{"n_mels": 64, "encoder_fused_qkv": false, "encoder_bias": "all", "text_encoder_head_dim": 32, "lr_schedule": "wsd"}
Rows from block 3 of the audio encoder of a small contrastive audio-text model, named by matrix and row number. Rows with one number belong to one neuron. Each number is 128 + 24 x the weight over its row's rms, rounded and kept within 0 to 255. All counts start at 0. Numbers have three digits each. After the name is the row's rms in percent of the matrix's.
After each neuron's rows are labels from the 100 clips, of 14848, where the neuron reaches its highest value: "strongest on" is what is common among them. Only what is clearly more common there than usual is listed. The data: synthetic speech, music and everyday sounds put through simulated rooms and audio effects.
# fc1: MLP up (encoder.blocks.3.mlp.fc1.weight, 256x128), inputs 0-127
# fc2: MLP down (encoder.blocks.3.mlp.fc2.weight, 128x256, transposed), outputs 0-127

fc1.195 101:096138074105144129174161127122134146142066123103165136147113131141170147142098125112158128096139127066141117121123116118140130098122093165137166106169118145096135135180145135133124148137143150135120152133125160100114120137137103153124154119126105151126155125122124152102099200155133123122080135156134123160128144146140118121127094127115119137150087099091069140130131116188134113125083
fc2.195 107:131156137135175152142111169161156127143167098172115140134136099124115128169131113153165111134144108147089123118116120098125080182110151102106137126122121128150142120114086098137150091123167127141107171087149141130187134100125138108167105089119137097117108147137150168150136144155127133143118098079101163097140119100137125095091154124104112096119143143079115134134124104172109122120130
strongest on: short reverberation; reverberation time: 0.15 to 0.3 s

fc1.123 108:143150124130132146146108119173166153098160102159129137120086094124127145149162160116135143095133123112078098146110123087103110101134094128143112150084103092137167094156153094145143175135107164096135112118137120129132127131126116131144129148123114104199127134151117174116144179120133121119159100128130160098123153158084132142096115086081121109126129134116118138148141142144107188111111
fc2.123 117:139118157108163149113111149129114129083124130126162128105112130068161057145139115147111181108119185135126104155133145158132140138118119124138112160138141072130135123166145110147125116121085155078141149118104091092085105189097142132105093167114155149108150118109138100132152077102163144158113145110126144143141120101122127124108128131148121153122127106111135146138112168154125150124126
strongest on: distance: near; speech

fc1.181 100:113134099113158126141086166122148113113134119081164184107111159124108146098091140159146145137130140115105115159110155090099136037172137169130147155126130153113120091140135142103112127133107122133130109163142143143131114144112146137114166136127128147132114138138131148113136133144111148173164093111104105094109161146100091146108073112109140127121133119100094143142115116084119172169139
fc2.181 104:151130112104117148119130069101155138131103139139106134123146113112115135102131149134160104121103110141075175128143119145142102202123132097141141163138127084143063160099157166118168105133109101113140118108135086093177149075107152121112118139134114141100151160098135106099141118137136125108136166149117138110135163101154146112123159169117104148124117130102143153102141125139141148086146
strongest on: drums

fc1.133 103:141162132164105116224108164117157117117139131183189125118108181096159103107182107145114105125127122099102115150117154136132087106119098146103093114098136134152128145134102096084141107139104150144129139144152130141172115114121158156139152144126140155151117117160118140144159141115112135103121112126144126137128106115133153109105081149149139123111068126136126100151133128139130140145096
fc2.133 122:134135110164104111088111121112101149131125139160150143133134121131119129158114131109110157143159071123137116046143112148144155175128080105199167110156093124133118111155109150101133136084186093178161107145143124119109132098146129132106118136148133120145123139119128126078140168136108100148129123122135118116126125168090121114155127121097162117117133120109155111116140093147136143092161
strongest on: dropouts; band; reversed

fc1.202 105:126140129160081124156134138141180105145122127107125126103110109109105143113102102136105136109099133118140150116141148097127146129094140134107118118120139134115204080143138103114140144135142177137118202120119110104110177156120155104098153141152108142141099184157114136166119131126113153162151154105138118138143098155122158109108092097161114144157097094113130113114107140138158166128076
fc2.202 108:159132129137111150148138146134134157126109124096136111134123184162131146173100101122138091152134098166083127117137160108129118180131107086164116133168155152119128148138084128108125164126121124139143124090133109124103112108136185110129113116138127106075163112099140145131138160177128086124184116159141141147106120108145076111125147099167118124136112163136101107138130098096126088121096
strongest on: dry; everyday sound

fc1.171 092:115121153176113087139123158169134156113106107124107113175116121130113140132132098127151094156137111140103132044126092084117120133099117124130129069139135154096127137118085115086100149125128086139136147127133135144111147129132171130147095104107139146114121104173130132125145137146107145104147142133113083118130103150122209143145132170108099127142128129120159120136135070157136132153155
fc2.171 092:133097126122134112127145080110155109140134119102149130116191126096137081143095146161095108116135134139177117142133106111144155145096130121162132133140090111151099163126118133143175126125126137123154084097126100106151141148091128117138168113135139102206128094161115107189126124107167153125101174135106154125100103150110098102134109102151117119095143158103147136108155154133145135114136
strongest on: ring modulation

fc1.22 102:122140118144095129123086103134154091117139141152149150152115134132134128126151085158122149085135158099130092130108130098166129068154105116097127137135097097116169120146153143139094131124165135176127089119123153130156167156133131128130122154132124196129124140191159139081123126131081079154099131123148116118146111167150123115146125121140107084099101093123099110139142141124107141158101
fc2.22 096:129114165117139135118149175137110157138101123135135135166163159140063143108105135118163125133134147137166129122120127075111151144095123154146138121126107119126134111100142131092098116116159119123133092080162141145107097095175139115122116109132113126105148149103141101138132157133153170091110091146096158069111145093129115118183142094121140158188142135140087126122129137092123095145157
strongest on: distance: near; drums

fc1.236 101:124149123126158113158143124129135158118097159139122176120143128097142111130150071101150131092111101114134094127154134118146125121160118133135164134139093095107154085177115112166121177091124120137140134118128129123124179178148121112130148119138158108126138127131202139116137115145182083138083127153147169112139133144123110088151090084104109142113123110136107143098083142145119152116105
fc2.236 110:148127160140127130145121192183131129156119092116107160169135109159095134121135121103139151092103133139106116128123084136139093124165107168139125097147146130131150134098119122156107106099150139157104119108160134111118173141183148140161117152095104100113077114108163101138111124128126142161105138127113137113095105125059142175128167102130137149147140094143129120128129106110095124084146
strongest on: speech

fc1.100 104:139143128111096086137154112170159115123125157147096132127124125128144126165119139148124130110158114095109106141121117089122119108123143121160119123115121122155162093098154078152132117105128149125073118086139132167164168167088093104107186145127146114153113139135146117169137110112126119130151097154137174151152124133148133118075107106105161144156130096085149191147125127126141155138089
fc2.100 116:140120169147118175121120095102110110124074155105159125125172115171129123136119134113132114130176106131147147151158114152175113129159106109155122096119152097121082126123141139122137096113166091134152119194142121117128154095137145132146141108122130132080117128106130140111137142118075098128184102170144089130116106132117090092153132126138149129145119144166101138115144072121119162163130
strongest on: tremolo; dry

fc1.177 101:165163119107146158133114095139124192117171118125158156118166118113102158126113125122075128170095094134128134153123156135141081124146135157083112127099112108137171146109117143110114118101102135171153111115084109157124161160099118138158133140125122154134119140116199122148121129141117142169146093140122109102135085138183120122118135100138153087120113108113107125145088123102107132098141
fc2.177 100:113130123128149117092101140167112128131137155119125111106136121139162150157085136114119117120161105110159123149180134140115125096102153156209138188154071152151097143131128143164182142111117146080140104169114152133145117124135078128131133087109122102133115101142112144135131095121125148097147108109135139132161117143127082163129118151117144101098158121082124158131133114112108157109151
strongest on: drums

fc1.137 098:144125113140123141156095111144117165172147118094149133147111153137131123153133140124117153135130130123170099109163083134166101131117086125103193162165108131140120145101108121106136133125119142113158124069124152118149077112107101183112133124161136132164128155107115171103116186126097157114144161131107113138153144125079110129131118105118110146168080142140118137104124135135155126080096
fc2.137 101:112101124145150149137156133139129145087111118162108110145119116176126092112119130169156108140151141134162126118073158098113128119135155117091141122121140122109113137142139126098144127144142135122163136197093153093149079144126139116125095078138160110124085098111104131155165136140099100115133090120152131113106135117159118141100162194122152117105117155108127148207125133137105107124119
strongest on: band

fc1.128 093:144119149170119126134139142134153094145157112133093115155070156134112094144134126131146168117128107148144157119138122138144115138140038118158152126108135147116112127091146120108091145126144105106165174115111171140139091098106104142129118152124146083142115103096118171105119215135129112133099133135120143145124163121145115160135127128096163137149122120066125120105142122131152100120143
fc2.128 093:136168112166128128150139089118113187112092132134141088148150090122161171155104111113147091115150128147147112140144170082144095133118096150108092153160120121110078127120110113148126115159141115109130104156114142119126100105096082114122129136163163128134141101170129116147135149112093112125134153082163132118125111189138141140114125146083110136125117124140125109155147147145092140194119
strongest on: bit reduction

fc1.248 100:132127125165122130131124174155113138096082126116101104134152144154115134158108111103102144134126118130090171076142106140099144148131110157153142080117133127120132155144138101120125109082136073154134080105117121146156161172123170185127137152126157147155138139143135120124134120120098104153093092132096133148108117136083194104138112128157115114128139133166123076087108158144136129133142
fc2.248 087:087104164151131121122122135097103106151141108157160172101139145113173069117125112125128102144135137151126125134106132156129167150109111097110124077134128101132156124091109154133134091092167141131114144108086147137155129137127097120134119152137129171130118143142130125138140108143192115124144145089101107113136078125185101142139083116159130123090192124136157143108123147179119131119147
strongest on: drums; reversed

fc1.230 106:147148079104143167132132120146122144145158139146137121147157138170128098122154121146109159120143129098090149128121133098112093075161103128140105130136112103095121115108070142154104138127124130105114152112165130100115129143146119180139170105120141125151108143155119157127175149132149100131134102103128106153112103135074124113126134163113132044159116178124092143092133146098127111162117
fc2.230 104:102108109083127176099118121101101113082129107158120172054121091129105107131141185094135102168115159113128148138074094149160129100104142103135099119129135128151104139116110136126146122122138146104139151128123150155142132137150136125158156113096099147133114158080115151113122133100124158131194128133163112142170113110132135104132115176137106130136139141121156174141119166149151120127122
strongest on: distance: near

fc1.225 101:141143074110096144146167142110137204096139121123124154140128103099142143113119132153126125126098148093161140112127133107140124123123107152152142128094136120096085155147102150111121129125142125154159143121155107102080164150110160119133182109157113110108077128111144122105147133075146174128140150134114132122174117168146162089139108138189096108161101141105153145115131121126135118097122
fc2.225 095:139145102159136133162120081122166108155122108123105106113160135162097107111120108150173138112146085142142107160080118127118105120098133133085098112174102141128138105105142119110133132143120171098174151148128121131133122120117129147139097137094104138135160139122169111175093139140129077121121119167156110162130104108154154142112100135124144082164156148116069086164146153099146150133122
strongest on: bit reduction

fc1.132 106:071121096106137108147128139142158125143157100161178142134149138139136151133154154081156151105128157110111071121109088098160105098086118072137129119174088144115146106108139108140125143125118151120141170129142165144163093117151151112148118127175141129133140147143145144164138127120117139133138117145132173154157124147117077145124130158138102128115073091111110106106096132122128120142081
fc2.132 110:083116084090123103137168130126117123119130116126124148121128117107120078134115155134144111131115167099137106104142146108113161137156132091106121113134134128143109142102166105115148106123170100151113151129114123174127133112125091106115134139192142147141183124212117116123115120127145083171105138177123147141130138090162159142155138117134102143157131094124104066128140123150120081117123
strongest on: dropouts

fc1.206 093:112162115135090064163111143181158130142128090142117162140142189114177131131145115140156172106108111156136122136143137090109085119130163110123101148137121130167152121107139112156098130121149125125118136148134105136122165182096154087127180094141094148128126116138153122123141101152123155112110137157110123129177117158161123128095114102139143131114101126141135145121127122116111123130054
fc2.206 105:116111120145146159116163121136118120093115152140135111153128072121125127145109136141177132111136085114123149086107129136160132089166083119151177136115122133099109135089122129104161150131138127148134103133116111117147096116122114177139089176135162133130141118148148167116077152105117134140188073123147194108126131121123104105161137134107097121098164137148132111074126135138133116136162
strongest on: tremolo

fc1.156 094:129125076087108127127091160119110117139130101136136109148145126113115146155158102141104157127142145117119150158144120092135096109155099123167158080149096142110134102123137119130145121143097131115124085113155132099096149157140157181142176198138150147132115084141115126130124183114115137130135122133111183132104096153122148127123144080104108094149117085102103142126161139096108119168132
fc2.156 099:077089141121119128106128098103112141097165197130122149123165140149130134116154158117148067120127150130152116122108136116136130140155146115112096122114176108190122117120089147133085121138135159124128143165085106160122090112141126110133139073158153080117149154104108128101152146177137140123128127134147118104150118148140081134102132151108161168121122145163130125177123122113127126126096
strongest on: short reverberation

fc1.232 088:133165134115148132146152103154121145166102081114138162169101105123130150161106150132128140149123126085106125081127100153149145121080116137128105146157117111121155127144152147100131133103133104107133138088155128112132150136128110178164134120143127156151120187141119150128104114087123140132103093092113107137127141136116150098128044107129129144147129137128156069141081110164118166116088
fc2.232 094:102124166147143110126141117130112163168163135160139134125152152108176101153152114118091105142101118074103131117126144165158117109113140100151103159134145117109137110137096099116158181147137092141148090158112153148133115105187103123147111078130126155139103178160127151084162140151122093103134120113157083146130121156148114125134137107106106108107082154112128102111131141118114166129099
strongest on: short reverberation

fc1.34 108:127168149109141125141103153142183109146128156107109176138104189161150104107130141155179153089116139130091115126152123104107121085106141119078141132091133145138173103129108138113089151131098121144124103084142137195107128130117107107099139132104172143138136114144133167115111142144117159134126105110125156127143166118148096105102100122092126147128127146094117151122102094109173146125117
fc2.34 103:133097110123142155103130097083145162120113125106092106156102139150134147125140162098134110110107072110118148146066160151127139202151132158117111118136137110109139152202164163164106172147127114136147122127113103117139146101136124129126119075111135125091131141092115144127103112174147093096165155123157142138118134151115115137178122116125135139126118134113104114116137148128151096155094
strongest on: drums

fc1.151 107:113124071145086125144104136151114179134134093107140133107170156116087151106147155128164119159154117133120122091122100115165114138167104096131114151119086172087115156104098152107108127138122090127159145131115158119136161140158131145123144119133134156142151132186144127150129181137132131105116139132097104124112093143154127106088123102145128107138128095154080105075137094089114131156124
fc2.151 106:075083110108103146145082133140123092117155147112104126083136167134178138138142124100133130091183158126146053114102142087142139128113152117116144140099196151139171160111123075123130166126109127098112163134129125131127107108141143104112129099114118105154125151140169165097143140147165137118158112145125137119126148121145149145078137113133107154118125159129104138116142119105105126141123
strongest on: short reverberation; speech; reverberation time: 0.15 to 0.3 s

fc1.9 094:111127121093139115135107154107176118140085097137116149105091167176127120180123139144119183080157123127112101125125139132165136132126119086118118173138129143105127096126127116120104117118157107157153112172117118144118089157124126097087101156138124145146182111100129199118106148133153093195113107110139102143112163120102111138119120126102128144129114129102125139113145115115133126184128
fc2.9 093:115133123145108105171136068130178106166097125126127112116145108134138148135121132120166079127137140111156115145112141139105098129095087090099131159142184099137154140105152144092156122092131114111165145122140099124130159067097115154173115133108101139154136187112160116139149156118156096116132135157158123142141132123152126106125096120126103113170120159182114098119120128128144104097138
strongest on: ring modulation

fc1.53 104:124129079131116105127152126096139089189082136141170123090119149088127122151126108128091128124127112126124165117129142137071106116131120121158160145139145173116125139097123127133152121115125138123147079149136174151143092134117128177137121118125118188137142145130121113128138142110144170123146182090127170177120098117117175137142108175170118139118117138078105138103105109143154137114118
fc2.53 109:122144112157149105143104181175149086095164137127142130150163129171117119101156116164152136112114133146131128121177137120147145129117104148136151119094140159099127124113135114190104148108159107125148168104110114127130093168158120098138118150092083080105133089118106157157138112122121111112124106136137115090147183110122124090101131138119135133112143144149156139128108137088071089138111
strongest on: speech

fc1.71 096:147184140152143100141143145143167121113149138162114138140116119147123143113131105116115163117138101123132096107104120073116137115180127111118106116134063105110145086127141106113125131115125153152148171100088107158161153179122152123135125146174160136138127132157137126169152111087147113154153098096121135100120107142094154118129073145110125106140137123141127085096127104146089166144084
fc2.71 096:136159133128119144117197166119118116096124124123141155114111147147162137164148156110094115131135125132128044114158139109151131106136145072104104133118150112148141136110087129129083152119155088131131135129121123136145176177171102103114177109114148119149151119137131112122149131107135131107120115127167115109121105103085131103136146151142130122126149115135158123109161077150072077109141
strongest on: dropouts; bit reduction

fc1.229 102:114140116138113125140100139128141125170098151126133115101122152109152130154112157104131155140131132143105131112145089123145131102156100130167127132167088177146118128080130143129110130144133115109090138085142150086089141125159169170152174138108146166142183120161121179101143153123108132114099129184127165170114117127113102106086105088151110100115113137093121118127155092117110144137096
fc2.229 102:087132157131130106127122136151079067129100122118099168134136154145110118147095151143113113122166152142141115164116123147110132169141154146133117104141134125143148097131101109122077159085160126144140148150097144130117121091075123067132129101122122139132126119112123119137131107126081164162137128150102119103120113097155097116100133133154145169106128180118145169164107147165158175098138
strongest on: short reverberation; reverberation time: 0.15 to 0.3 s

fc1.175 098:117122105125089105139101155135145165131173084104089124137115125141112139159175135136132140120106114158133185095171120148142119139129136074115157152104120104139174124143121140138120142082125131129139131167137120104128184140165138139125142093156143151112079167094146134126153140138133089159136115076129158129127102104155123115124119117172125135136083130158124131130065130138138117106081
fc2.175 089:127094094152150117175096148136144132082139132134138157161085100140116091133164113123176163128155119120082131124165115112149115144126107173136144114147126147109152108135147142133118120101111162128091122112169135108109181143140155150109097172089083109118136107091131128109101139137140135182133139098091131167115100146115172133143135117127110109130127112101161145082098102111118090147133
strongest on: dry; distortion

fc1.185 105:112120122126083104133124177112161140168167125085125168109107130147108101105123152109120118109136149123167112114081117144131138101110109156098133136117074141117125143083128130114078144125140145114138170146165126149101147117103137165148149172094134111116135208109148141110111168109118142126181137147106149093141127129109111150157123152149113103106101125124160143130135099098107172114141
fc2.185 108:127107133116092093141161142124144136141121122140096111141094129163136135092182119136129137149127081150166147127187098090125149136095146130101118056102158134141156124136137165147104133182111123150147160164140114162136132092135121107127114077156082122124096117119121122096130142146137136087069103093139147146132164123149132149126165133132128100122132147122111082147118131121121117155090
strongest on: dry; speech

fc1.33 098:130156131168171133142086198174146145131094084106129188135148105170125073133131132127163156113143096081100069132152148116142118140123096135134103143103164119130134157136086132081108123115117121113135112146126136158147138118151124114112108122119135138125139135129119146102089133179135156145159106157122132158117145115111110144095108144157166140078117120135096146110109133136151150117119
fc2.33 094:130097147121161133107113136172142117095137120096117112167151107160134177128114090121139114140127131144154128150166162123075104133150087112116123112158150151092139146163126141125123121137115149111112121116159082139137155100141136155110076146092104135135087094071112127107114161160100080127155126165099139127126155138127105095169126106119174144142158118141108179140097126093116112120122
strongest on: speech

fc1.105 093:121122132137147072136117121145129135161153078190148127099143172134151158142176140142140134115084137138098106121100146162155129142131136104112147135153107135135169127149150136132146147075100077113111116087156109133138108107120115123184101151167121181179092140150116137095142120141117145122132115158125132105117124126126098100171125068088109136121102125126113118108154155126123146109114
fc2.105 101:159145128106118176160145131125115110118097204112105125164108100140111140152110123121132130126152114112144120142125111111084104111141107108106108168106127135164104151092122168128091095174166146150141119128103128125139142183147134131104114124110148104084184112126157117156134133088152078159121111109136159113132126115146150129128117185190110131152110119131127114135075118111128116112118
strongest on: band

fc1.14 105:068122078108129109137125110157160138135140164128115143136162139163151139098142121089111133165176136113087113141173101118093120134159144152137102121103142143160161142148165101084141159100110101085119113132160073168131107115124169152187117126093165113136137161138129144129124127104172116122130121092110138133139131169108128144092124147119136147097125125127119097118135096114101131159124
fc2.14 109:138121130151150109122145157162121125160160133144129123098087131120123155111140107149145138180114124167148091135124146117128144134145148120133098112115103130079139142157104151119119148129121153119100132095117163137133106096136149110082132159108133146141054077117118107134103119169121147144153147160105125093090119100137144159131141062125177125114147097151084120141112128092143135195115
strongest on: speech; bit reduction

fc1.253 103:146127106156096116137166134106127103121092153177132151129126148145077122165154162113178094130177101132139145125147099083133105119137114113167122102112106105089089149120087099125089122119164132174125090111148153138152151103118137112146124114155155113145178090142193126150158135122131123132134146121130146115162113128102155119156121137138132116142131112113102096105090138111160100162148
fc2.253 091:165138126114173124137096138080122119098149123146136094077142152109131125179153124152100112107149130170106145150124075142141123149125108123160156131092158099102124105111153150092142102147077155138140135098114140132126115166088136157114087126143099135111142112124108117092156146150163165137120144108133182117105159103140119140134120106125189117136152117142085142108111152086127134146098
strongest on: drums; distortion

fc1.94 095:113129100117128133150142100139118125141089190097161140164085165109126154111118104139125117113119140142135152099098137130094137117129140154145138100140141157174136087158136159119140154116136107146120103124150142134099145138112182115147199176110151130119156130163144121106115140148124167134124116132079099097118136132158153130135060122158087138159105102105112114115070115111107139110129
fc2.94 105:100132116129129159119135118112126140106166115117135102116176154154198110109163123143159110157141140143064097119161146133143079101146072061120146108133134120138125135124155153163096125126121123138104125120167131136173118151089084134116131120156127136103131158128119174135135143150145117129125138123120147193162120077109100104116174140129109101124092109119135163127127128113124112115132
strongest on: everyday sound

fc1.220 099:141171134191133117142115172131143160157098099142113131145126157130101154153149133096126133122123111110101142129122133101163133099093090132168106110151120141076125145110082121094121169130149133136133093112118086099177169119141144162161138116188143127143111136154120162145171137118111137121153111124147133124115069163089148129125084117144103097093126116144130129124112159113119151129098
fc2.220 083:135131146104108142128140140110144103129146113147186131144102130159100107123142142162109128137111113133146122139145121113174162107128126087120115146118110157146150121131090114108079087147085099193147115131110132145132105140168179131109156093104140125129103111117131138111183137142134129109132137120144150113134150135117135070173087125118173154110095186148113130149150101100118105110074
strongest on: everyday sound

fc1.31 102:150158127147128099142121146154183113128140127158115130105130111128124127110145128116149181105124078126110123125139084095134113091142070107133159137117079128140119088149132078140123127134106148112138106096178147139185128108140104123127118128105120106159167130139121142162124181117140109146137144152124175126157120142117118128184123121080109103111125117097096146121136089167143169093107
fc2.31 111:152166161133152133111134143069138147093114152119102126115112140141108123113111107130111126097094143057137128141118115103145135137127142177119110116149116108093118147138171123120126141126102109115130089134111111137087126192079099126104149156134118183137142166120106110139137088113093139119108158097128102136113138158151163146135109122147132181167161119155124167135133146157178097116130
strongest on: distance: near

fc1.119 102:115128118119095102135130147158130112148123058115166133130124124103090141172116103143170159124096123144117110110108118087133133107159120103134161137132078124110080140089110077156131102138094137174121126138106160192188151162118152140111158116159125129130157128143147114165143128136093126154135122140095121131127143126136138122139107138140161157184125144085124147127100147116143138098099
fc2.119 098:143084146142131169102111124151120158127162094145072097116129126117126179138156117105101140160092113125090125131133109172122121144149154175140138129094120135101126103154132136125112151129102162102086139113078137140107123124167107159152141162116141151137108093101111100109132111153102138153158131168117136077107131118182120153138138067111119121164137131160115122144172097117117141098121
strongest on: ring modulation; tremolo

fc1.30 094:104135095142091102143084161161138098156130087090128156143140097084092120120091080141149144103158127115106123103139139098081139132140140160132136146158149114163138128118130094119149110124139167147154130132152095171127138141108128139137115155134145175135141164130138122153090112103109126137138124160089164120118153164089133118112091100086138143116118136152119128142145103157180189141111
fc2.30 100:130117149135120155134155149142068116135134089152147091130129132114147177123096145113162092180097137119185137147105110146152099134100113117149105106136156097130126179147144135130134124142126120109116131141152112111166120131137078130073112140155110156125082135130088144135149122158150139101172128105146115150138095143112126145111125118113124099102153074154158182139112142134083102163116
strongest on: distance: near

fc1.93 091:098117101088136124141113132133116144123128129135136137205109105068115156127128141163139108121150147093131167098072097108087125114130110159177097083166125159106137132135141112103146152129118117120108164115109134129117117139151125183142120172123170148127156101133106175121136166125131117132158109099124103111100136120115131118137104162103139126186120130091121127133138081129128147174140
fc2.93 088:105074109156103167109128100098127094075134151166116088141150113155124110120055115100112107122127097129115129126095129123164132147126091148157128125177086145149153125112131095110120148103112171148171098179136147130124156110156115110149123115129110136114148133086166174095156144161130118155131128117186124130105143129094100129121143159115135159090134131124127138134137117126110127147150
strongest on: short reverberation; drums

fc1.160 105:122139109142108125140190099137128139134068136123095137148135154141113164162111097111146135140129084105096131144088136148074092121140119177150147125147152151143115126144112080137119092143138121108126114118119132110205118122138162147149150107125115133155110112129154107158137137125111115173123143155125127138097097144167139131140135093094166132143118116142098111112065125094128193140127
fc2.160 103:177121132123100126106122113110202135095189093168146091124110135105160125081131127126142149115096093157112149121139138094161143155136114111166176159105145139111135149121127159113133162145130106107129117079127088103141130109106107121147130133123104099096097155081177152149107143108163120074118093158122122109134140114131140129155145119136145095115136149167141107108141123124140107108120
strongest on: drums; reversed

fc1.173 103:121155125123096113157136088155170106174130118121152115122135131087105122116103101175120128139110118129129117120165138131143127119118129136104158157177134131142150072130101129133115159128082168106111123124144162079155141129134184111145144131126127179113109152131171111127131156149105121134124141126116113116148118135125167119132121109139101125137052125097089112159075135161167172123088
fc2.173 104:135119138123129146135141184145112172113094099061152157125146191129146110134148097114115118165148098135148104133109140143118122131168076091144161089157158139113100117123143144106121117124114091159157127106134102115112102123130148127124100131161124134130143090125164167155116162137154112143174080118128116181142140126105111147142138129122140104152103137165110093103107108099137084118151
strongest on: band; dry

fc1.147 103:108148100159130121159112102153138134118150167136111180125138112115148098112129080136118122166154141064081090129154122110147116111120128154124124147131114145111114121157093131105156107112083091138140117127112104107160118136145106113087147125117148137179094133171149147090123113180140123110155160129120161105165140175134156123159105121167116065104122159116141145140122129158127108103140
fc2.147 103:116114119115101146141136146164042149128153100152124087127109109123110116135109176155104143145145111136115166123108126146107116129097142117100117150147105145144132171144127132107117113104075107143141136113128120085187120143148144162109089120163153168155084148119132099166122111110143103143148103105106135102142116148157162176153172118171118158132121114109114101157106116114115166115132
strongest on: drums

fc1.91 092:134121119116130079129167137164137139145126140106107126144100112121144138103162132125121125108109100129104141125113135148100126124124098152150162101135135089151119097175140075144148156056139132162130170129138063147134120118073107128176121179109133109112138146131133137158151130120177142167153114137131144071135131148099110140162118102090134140126131146140144146113117068115129154120164
fc2.91 083:130105144099118168151150115127165144140130158129149138116103101099068123122178076122113117146104121144095133131062168077110156116101123180122137125125169118132182088120112114138108147154126137159113143118128135102144136101121138121113116102132079102078137122139167117128154124109134154126132148159112147132114123098127175129083108153150117140117093127170126119131095137141171103145142
strongest on: speech; wah

fc1.196 103:113124127138141120156151124128121145134094160137147104106156148149168133128108135204178119184140086108128089121149151141146123129117112121121130143137118084086136101131129133106123083109118125089121129103116172126173125159121126116148151178149130209141112094156143116158150123155119144158124124104097091148134124160116142153118078101152107107114121117129084135133099146139106122109117
fc2.196 107:138129164104130106098135144136105145115130124108134145115165096098085089170138100117090167107124164172139107144116090117147128132112132144139119149138119107139161100158151136142134126108131137119156122121153130073078085114131142116133124188089152100088189124093149087147137123113108127173134133174144134109115142100147108122113126132087108192132125111117159132102126129160136152113128
strongest on: distance: near; number of effects: 0

fc1.217 090:114113120141129126124172126109162144120138129116130117164097130135091105136186119142109134135132120112164135102135124131124136085120076109112162087116145148108112149129156096098100150141147088118129116091138095134146106137150138195121145212133147115130151165147119155140125196083125135153143136111123117137109057128091138120165129138138117123139122103095130149121124126099114109107154
fc2.217 084:133185116105135161114045125165126141132101155122106104166076124120161162126140131096141132120105146108118158159140064121135092121133146168148083156147100124131103114092139124160108132118132155143128095096087143121117109157102118158126154119124171104108155131085133127113125119155107098122145135155154150138143136130139074175148129145114136148133131131123119152150137153127089125146104
strongest on: bit reduction

fc1.17 095:096135129178106116170115171109159155100117148116158119132135130110115156125130110144131094121178109124157089116137109104112120100132124160103106118098134144135148142075103117096111142137106163162137113173133106148134125114142156118125156131110142099114136174152135161144160155159149135119147134109115119129133131136175147135095048138163150150159097102093099142154112069115105137134104
fc2.17 109:139107114135091099104156136072078100146135134110074137129116176118083143181104110159095170097172090133103148112127132089108111131161114147129142124139091124133097109092131117147113137111150136166135116139116136149090132138076160125113138149113174086106160107138173085118152121117145123168134131117145167149144121119126149150123142124112150130116117083122152130146138111119159147112145
strongest on: bit reduction; number of effects: 3 or more

fc1.246 104:122132125184121081141127131157123153122172111163086127151173095141143113118137109139128077159107123146088143070137127140127122162122127103158129080112127166133167164127119103128144137073104098159141148132097094145148163140136152139168142175118120138119119140112121140131132119137161115122136156106080126117135130150095158116123113134116158136107109119140148063091150131145150116103088
fc2.246 093:104120092110130132143127109157146125112123161094132156108100105172115089125133125150171103089135165130127118149140107086130119084070110159130109158156100093147125103075144118120114092142151115159159132121123121143175114125117124098167125102165133133147150110141165131170139111133186138097146104139128156112117103139167122147150143108157124106104089168105105112152127127132182147137132
strongest on: dry

fc1.201 094:138135108153148121133130123125103162153092127129168138161159124111158101135088127136148116154098104141139148127130106138132098116181075121107121156122074138116091156115115150102135101123109063135144120153162132131095092101116151145163141132087142146127168138118140137132163147149137149133126144165149109104119121100153113092179119113155137111102124154154127113092146045113117155148138
fc2.201 105:136126154141113159103083144129156077157129107125137168104120158179121115095144154140124125107160158187069141141136081132134136124113213124101086109115141112096113130180129135132146127091124129116105140139145104140136193134145138134133147096088141157118099140122135129152115107136083101127110095130129125137144117116097153100125114163128124119151123142133116130169118110132124141133083
strongest on: distance: near; tremolo